python train.py --model="image classifier" --dataset="procedural textures in two colours, tilted and lit" --train_examples=195000 --image_size=48 --crop_scale_min=1 --horizontal_flip=true --translate=0.12 --cutout=0.25 --targets=["pattern", "ground colour", "pattern colour"] --num_classes=[31, 12, 12] --arch="convformer" --norm="rmsnorm" --norm_position="pre" --activation="gelu" --mlp_ratio=4 --parallel_block=false --inner_norm=false --drop_path=0.15 --patch_size=[2, 2] --depths=[3, 3, 3, 3] --widths=[80, 160, 320, 640] --kernel_size=7 --label_smoothing=0.1 --loss="cross_entropy" --init="lecun_normal" --residual_init="zero_last" --optimizer="soap" --beta2=0.999 --lr=0.00092 --beta1=0.95 --shampoo_beta=0.999 --eps=1e-08 --precondition_frequency=10 --max_precond_dim=512 --one_sided=false --adamw_lr_other_params=0.0012 --grad_clip=3.0 --steps=17300 --batch_size=128 --epochs=11.4 --lr_schedule="linear" --final_lr_fraction=0.1 --warmup_steps=1730 --weight_decay=0.3 --adamw_weight_decay_other_params=0.05
Rows from block 7, named by matrix and row number. Rows with one number belong to one neuron. Each number is 50 + 15 x the weight over the matrix's rms, rounded and kept within 0 to 99. All counts start at 0.
# fc1: MLP up (model.blocks.7.mlp.fc1.weight, 1280x320), inputs 160-239
# fc2: MLP down (model.blocks.7.mlp.fc2.weight, 320x1280, transposed), outputs 160-239
fc1.1121:30 20 45 44 42 28 63 44 41 47 58 56 67 62 54 55 51 56 42 89 73 68 51 53 40 53 48 40 35 33 38 70 50 35 22 74 50 38 51 72 45 46 05 76 74 76 41 41 59 69 51 44 59 60 28 45 45 60 39 51 35 56 33 89 64 45 55 78 23 77 36 65 50 34 48 37 48 74 60 59
fc2.1121:53 64 73 55 41 64 58 57 43 46 41 56 44 45 45 49 73 29 30 27 61 54 69 74 45 58 43 46 40 50 59 60 48 60 66 66 54 54 37 50 52 47 47 26 43 28 66 48 55 25 47 33 46 40 77 59 41 38 22 51 79 48 56 59 41 35 44 49 78 54 69 54 44 48 35 62 25 38 67 35
fc1.1122:40 50 33 64 62 65 45 43 42 59 37 56 60 55 44 64 53 62 43 31 43 44 29 74 14 40 36 40 54 38 66 62 30 61 65 44 29 72 37 58 42 47 46 44 52 59 55 58 65 60 50 24 64 37 57 53 51 48 37 66 67 28 79 61 52 76 62 88 61 54 47 60 49 48 46 54 60 46 36 50
fc2.1122:60 18 39 44 22 40 38 48 67 18 60 53 64 48 48 57 51 59 51 70 27 47 51 48 56 30 51 50 39 52 30 67 51 28 69 38 56 34 68 39 70 65 35 54 26 31 44 47 50 61 60 93 52 53 40 46 58 64 58 43 34 91 38 52 44 63 44 16 57 41 32 47 49 60 49 48 45 52 44 43
fc1.1123:42 86 48 57 30 30 47 50 43 16 45 27 35 49 56 53 48 69 53 25 65 39 18 72 47 19 64 57 30 83 56 71 26 44 56 41 42 84 31 62 52 39 63 48 61 55 46 39 66 44 37 46 64 35 66 80 37 47 35 57 76 46 58 67 43 51 74 36 45 53 18 39 59 48 16 42 51 42 35 53
fc2.1123:52 31 46 57 58 54 44 53 53 52 47 77 52 49 56 47 62 36 51 75 15 47 49 70 48 69 34 52 86 14 19 37 45 29 43 60 66 37 56 28 51 38 38 28 51 66 58 62 29 62 51 53 58 47 39 46 34 34 45 28 41 74 35 60 45 62 69 52 60 69 78 50 32 37 80 62 68 61 58 69
fc1.1124:58 63 28 36 28 27 53 48 15 52 66 66 70 70 66 58 59 41 44 51 41 46 71 38 65 51 41 50 33 54 66 31 38 25 52 87 36 30 59 81 50 51 30 46 66 46 54 48 45 56 54 54 53 57 37 50 57 53 33 41 51 62 35 85 69 65 62 71 31 27 37 37 67 41 10 53 51 57 20 56
fc2.1124:51 74 30 56 44 78 52 37 63 45 63 55 61 56 45 61 39 42 39 41 45 46 42 54 73 54 37 66 64 36 48 28 57 50 35 44 53 39 34 28 61 27 53 53 74 62 50 39 50 66 41 47 49 76 47 64 40 59 63 54 76 50 58 46 42 37 53 38 69 49 54 53 38 90 54 53 54 28 44 15
fc1.1125:38 64 41 55 10 21 45 49 40 50 67 69 56 59 46 66 25 55 27 47 76 43 37 35 59 72 69 67 46 56 46 37 37 50 39 54 32 44 66 43 33 54 51 53 70 43 49 30 47 48 60 74 48 50 30 64 12 44 40 49 70 63 63 36 31 50 57 42 42 35 73 21 50 25 47 39 64 30 61 70
fc2.1125:40 47 58 47 53 42 50 43 40 73 50 23 73 51 22 51 52 23 19 52 55 65 61 20 09 28 45 18 34 61 42 42 47 26 47 45 55 39 45 30 45 09 62 45 45 66 71 91 57 59 34 40 29 86 65 51 49 72 40 62 75 37 62 43 42 44 54 49 44 69 56 79 51 56 46 34 30 31 37 53
fc1.1126:48 68 37 56 57 57 39 59 39 41 65 24 50 46 37 34 65 62 45 44 61 48 61 58 61 46 47 38 36 39 48 52 45 76 49 17 40 54 42 49 64 43 58 46 31 35 52 47 67 66 55 54 54 52 59 41 49 50 74 60 42 56 47 43 60 19 71 70 49 51 69 57 71 30 42 41 55 43 70 49
fc2.1126:52 38 62 45 35 08 50 38 43 54 48 71 61 52 16 47 57 73 66 72 66 50 55 36 72 29 47 53 47 54 48 71 35 27 18 40 73 59 53 22 50 63 50 78 64 68 44 33 69 44 38 63 56 43 16 52 66 90 34 65 30 73 55 35 49 87 41 32 54 44 49 53 22 46 39 55 47 59 27 51
fc1.1127:36 60 33 48 60 50 36 37 20 57 50 74 39 61 58 44 24 50 54 57 65 71 49 32 52 58 66 37 46 52 56 70 52 56 49 44 66 39 56 48 48 30 47 45 82 74 34 49 51 49 50 63 40 45 39 38 37 39 24 59 35 57 65 38 81 28 39 44 82 56 29 54 41 49 47 40 51 80 22 34
fc2.1127:75 45 50 50 59 56 40 55 58 44 26 68 50 35 66 59 66 52 70 48 40 44 71 53 40 70 43 71 49 62 49 31 77 47 75 33 32 37 32 49 78 73 48 75 16 10 43 34 27 58 27 46 51 35 81 75 72 62 41 64 49 29 59 68 48 34 61 48 27 62 44 28 31 64 79 75 52 47 62 47
fc1.1128:55 65 55 47 40 37 57 47 46 71 36 60 54 06 48 59 44 43 22 65 87 44 43 51 47 25 61 52 54 47 60 49 68 38 34 41 62 35 78 48 50 48 48 66 42 18 41 73 55 56 33 38 32 49 47 54 47 54 59 61 55 61 51 24 54 47 63 35 47 55 42 55 73 50 54 47 60 62 49 36
fc2.1128:58 43 62 55 72 85 52 50 50 79 40 44 30 70 67 73 35 61 61 35 41 47 62 50 57 43 46 66 52 40 35 58 61 62 37 54 36 60 33 61 62 57 60 67 42 72 50 45 34 38 65 54 28 39 75 74 82 58 56 51 29 36 51 37 15 37 52 40 39 41 57 48 25 38 62 67 39 49 52 53